config = dict(
    n_mels=40,
    hop_length=160,
    spec_augment=False,
    targets=['speaker'],
    num_classes=400,
    stem='single',
    loss='cross_entropy',
    head_dropout=0.2,
    optimizer='cautious_adamw',
    learning_rate=0.0016,
    adaptive_grad_clip=0.05,
    epochs=149.4,
    final_lr_fraction=0.01,
    warmup_steps=1140,
)
Rows from block 6 of a small sound classifier, named by matrix and row number. Rows with one number belong to one channel. Each number is 128 + 32 x the weight over its row's rms, rounded and kept within 0 to 255. All counts start at 0. Numbers have three digits each.
After each channel's rows are labels from the 100 clips, of 14848, where the channel reaches its highest value: "lies over" is the class under the peak. Only what is clearly more common there than usual is listed. The data: phrases spoken by 400 fixed synthetic voices.
# convs1: first pointwise conv (model.blocks.6.convs.1.weight, 144x144x1), inputs 0-71
# convs3: second pointwise conv (model.blocks.6.convs.3.weight, 144x144x1, transposed), outputs 0-71

convs1.92:128128107128099128169081095128179128040097083128128203128128128206128128128128128128128128128128050128179128178158069128128100075128188116128128128128128128128128128101128186128167128128086128095128164128052128091128
convs3.92:128128128128079046128052128128128128128128128128128128078128128095164128128185090128128128128204106128183128128128128081128128128128128067128128064128128128128128128128151128128128128202128128128128174128128181044154
lies over: /ɝ/

convs1.107:167128128192128128187128065179128128227128020128144052128128128128128128128128128162128128128128157128128128064128128128128128128128221128128128084128128128128128128128128128128128128128128110085128194102146077190128
convs3.107:128154194183128074128128166128128065128128128128128054128087128128128128128128128128128169128128211081128176195066218128128201128128074128128179128128164128128128128128128070128128128128128168065190150128128128128109
lies over: /aɪ/

convs1.124:128128128057074128097053128128128128128128089095128255128128112128128172128128105128128093128074128156128128128141066128128128128128145128128128164128106128128201128128128128128190208128128128128128128128128128088128
convs3.124:207174128128128190199029075152140185128128128128128128076128128110128128128128128174192090128097128128128128128128128128128169099128175156128128128128100147041128128128128076128128128168128128128128128128175071084114
lies over: /ɝ/

convs1.13:128067128128128159128128128057128128128128227128128096180128128128078128128128128128128078038083128128149220064064128128128128128081128128128128030128128128128128128128128032128188128128128128189128089070196128100128
convs3.13:128128151128128128128128128128128128116128128128218180188128090128167033128128128128067141099128128128164184142128128128128048128128128128128128128070128128128114148063141128224128128128077128162128128128128128045128
lies over: /ɝ/

convs1.87:128128102128080128128128168128128128128128069128128128128128158128128029149128128128128128083128039128179175128128218128128128128128101166128128128128226128169183128128089128128128164128164128128128128128128128032128
convs3.87:080128076128128128128128128128189128165128155163185128128128128128128128128128128128203128128128100128128074128128128166128128128079071091128079192128128128128128128128128128128128128128128128128128128128128128126128
lies over: /ɑ/

convs1.9:162128128128128128056176147128128128069128128128128128087128128128105128128074128069186128128128128128128203128128128128128128128183128128128128168128085128128128128050128076128155128101213128128128128128064128218149
convs3.9:128128039128128128128128128128182128003128128090128128128128128071128128128128096128128068128154128066091128128128128128128093077128128199128177128128128128128128128128128128128128128128128077128128128004128128172128
lies over: /i/

convs1.119:128128077128188079087128128057128128128128128181128128128128128128128128128128128128128128128128070178080196220128128128128168128172128128128166128128128128128128060173084128128128128128128000178128128128128128190128
convs3.119:047128128089128128055075128128154128128073128128128128128183128128167128128128128128128128089128128128128099055128128128128128128128128128175128128128179128128128128128128128128170128128128026064128100061128128166128
lies over: /aɪ/

convs1.141:128190128128128128128128128159128128221128172075128128128128128128128128128169018128203178092052128128163128128128128128128128128128128128128128128128128128128201128128138128128100128194157128150128128128128128105067
convs3.141:128128030128128049128128128128174128212128061128128128128128220128128128128128128057128128128071128128043128109128220156128128068128128128172128086128128128128128128128128128054128128065193107128052112128153053128128
lies over: /aɪ/

convs1.70:230128128128188091128164128128128128128110203128030128089128128060128128089188128128208128072128128128128128128227128128128188128128128128128169073128128128128128053128128128128170128128128128128128128168128128175128
convs3.70:156128161128128128208039128128128128128128061152192128128179128128128128128128128128128055128128246128128128128128128128013177178128128128213190128128128079182128190128128128128128128128076128179128128128128176158128
lies over: /aɪ/

convs1.118:128157128128128128128091109128082128128155128128128128049128128128128128128128128128128128128128128128128128128128128128128128128120128128185128128128113066128128128128128203128128183182073128181128159128128185128128
convs3.118:128128128128128128128128128128168128211063186128128128179128232128128128176128128094128234240128153070128098128065128172128169128128128195128128128128128128184102128128128128128128128128128128191045128128128128128189
lies over: /aɪ/

convs1.28:146128128128128128204084128128128058128128128128128173168034217128128128128128128128128128128128076128128128065128128128089128128128082122128128128128128128154128128128128128128128128128184128190128128061162062128149
convs3.28:128128193128128128128128128064128128128128128069128128128071128195128128128145128128040128128128128128153177128083128128128128128184128128128128128128128070128128070128128128158128164128128128128128128183172183061128
lies over: /ɑ/; /aɪ/

convs1.122:169130090128128068128053128154128128074128128128128128128128197209128128128085128255128128128128063128128128128162128128128128128128203021128128098128085056128128128163067233128128128128128128128128128102128128128037
convs3.122:106128128128074128174094096128128128128197128128128086085164128039163084128128128048047128128002128128128128128128155128108128128079103128189128128103128128005067183099177081128128128128128071128160110128128128128128
lies over: /ɑ/

convs1.18:128128128093128128148182153083128203128128128035076128128146128180128128128093128128175168128128128128065088128167128081128128069128166128180217128128128128128079128128224128128128128128128128159128056128082160071128
convs3.18:128128128128165161128128128128086128128128179184128205128224128218128170128128128128150128056128128200128128128128128128128128057128128128128078128128175128179128073128128128128128128128128164128128128128128128150128
lies over: /i/

convs1.49:128128128128128128128128060170128128065128192128128042128128128128128128128128053128128128096000180128128128128128128161128106128128128128157128128070128128128128128128128061128171128128215128128068128128128128128000
convs3.49:128128128197128128171128128128153128068128128128128160128094128175062095128128128128128128128128128093150128128128075095128128128019204128128128128128128097176128128128128128128128128128128128128188167128169128171128
lies over: /ɝ/

convs1.66:128128173128128045128042060181065090128095128128128128128128128099128128128128128128154128128128128128128128128128128141128128128202128210128066128128128128038128128156128128128128128163128071165128128128184128128128
convs3.66:128128195128092037128128128128022128128128200079128080128128191128128128174128128087227128128128128128128128128056155128128195079128128128099082106128128078128128128128192128128128128128182128128128128085200128153037
lies over: /ɑ/